config.yaml
image_size: 64
translate: 0.06
loss: "softmax"
embed_dim: 128
encoder_activation: "gelu"
text_encoder_width: 128
text_encoder_norm_position: "pre"
text_encoder_bias: "none"
text_encoder_inner_norm: false
beta1: 0.9
beta2: 0.999
final_lr_fraction: 0.1
Rows from block 20 of the image encoder of a small contrastive image-text model, named by matrix and row number. Rows with one number belong to one channel. Each number is 500 + 50 x the weight over its row's rms, rounded and kept within 0 to 999. All counts start at 0. Numbers have three digits each. After the name is the row's rms in percent of the matrix's.
After each channel's rows are labels from the 100 images, of 14976, where the channel reaches its highest value: "peak at" is the part of the image that holds the peak. Only what is clearly more common there than usual is listed. The data: close-ups of made-up surfaces with and without defects. In brackets: how many of the 100, against the usual share in percent.
# conv1: bottleneck pointwise conv (encoder.blocks.22.conv1.weight, 128x256x1x1), inputs 0-127
# conv2: growth 3x3 conv (encoder.blocks.22.conv2.weight, 32x128x3x3, transposed, each kernel summed), outputs 0-31

conv1.12 093:539515470489499540417476403510480490530499544575445438569491527496424493554416487556507498519488402558501526576435510460460486495523551472454473465564566503528505434498543301514509463528585464499488521454471486583508469532552504429352542581515443454519495509471448473518496496489531503580499457508511532514485467519469440502539517452442477442503492445414527497445387506509528509550419
conv2.12 092:523505458547394535521503504588546449511435464432523498482425522468528502509440477534426426380519
peak at: top left (32 vs 14.1)

conv1.100 091:561450437511471555483425347427543499468496500509491514465511490442457519494488459513549424475493388527504402513408424522482468490485463439438485467485552481533590518529501464509436468400519513484511482425501476443559488439601524487517525516513472527475501435497496495448506488478500399542460410484509519612513507527444512440506496364513451438534525489452518448457447495552432466518573
conv2.100 094:527554516566478468507523602620487511588519551421522502483477544483509525506525443537444403427499
peak at: bottom right (37 vs 14.1)

conv1.54 096:553478473500617537570463559522446401403469446467544473449491467569530594496537514525492522520490492411480538516469507609473499469525544509516483589472564507430468564585521592503502470459445421483487544440535502614488516528483518562490421431522564502524465528549418462476580466447455469522509508495496451590497491463482493460489449507519492478543534543513495503408567524469541453428470
conv2.54 066:519452470483533528532460504503576449467453467508362490510504447531479563492472573480413523400417
peak at: centre (26 vs 6.2)

conv1.84 098:481457445548512526485491519461548538491567485459569450480527464469490456536577555448461495511406509517483616482555484476442467555521545495583459492431475534531457572463483574471420437466510491503476400548418531565487593440473496460428407476585624549419463505460521549425471379486474548547421489446507433545538489436494480455466465451509511608475537424524506496435476475352451448549456
conv2.84 195:490490481471671529483518491524516474495493453511512498494569507468497488448490497507456322486465
peak at: middle right (27 vs 9.4)

conv1.1 105:595452471411405516454475380463533516523531597543450455537453542415491506462422492442612447516504413504505491504469466506515515537434485521476581472530476465507501365499482434510587497408521539507524499459504527460497456419570496500498472536466391499462557417481453454489449510526439482554527483439531553499500525530476559447495523438508445390520526527458545493515471477527477511483573
conv2.1 130:525546502610510473482512536561504527533506527464540538488466536464473530534560529491448358371534
peak at: centre (26 vs 6.2)

conv1.72 100:401525502435484519524489533434572504536532508511474517511526543450357473594403376526396413520482419523520494495473558414540497469469460559496518445535488530548553315495476493468432435477520528455544507537472514465526534378604499577463505561494485588535389525467489498465420490534571499626546464421526518440472554435507511511543495597505517454493518468505563455461454488514576481552472
conv2.72 081:511505471525461531545496459545519508508440490457531492546538442520524545499485524526419391320522
peak at: bottom centre (26 vs 9.4)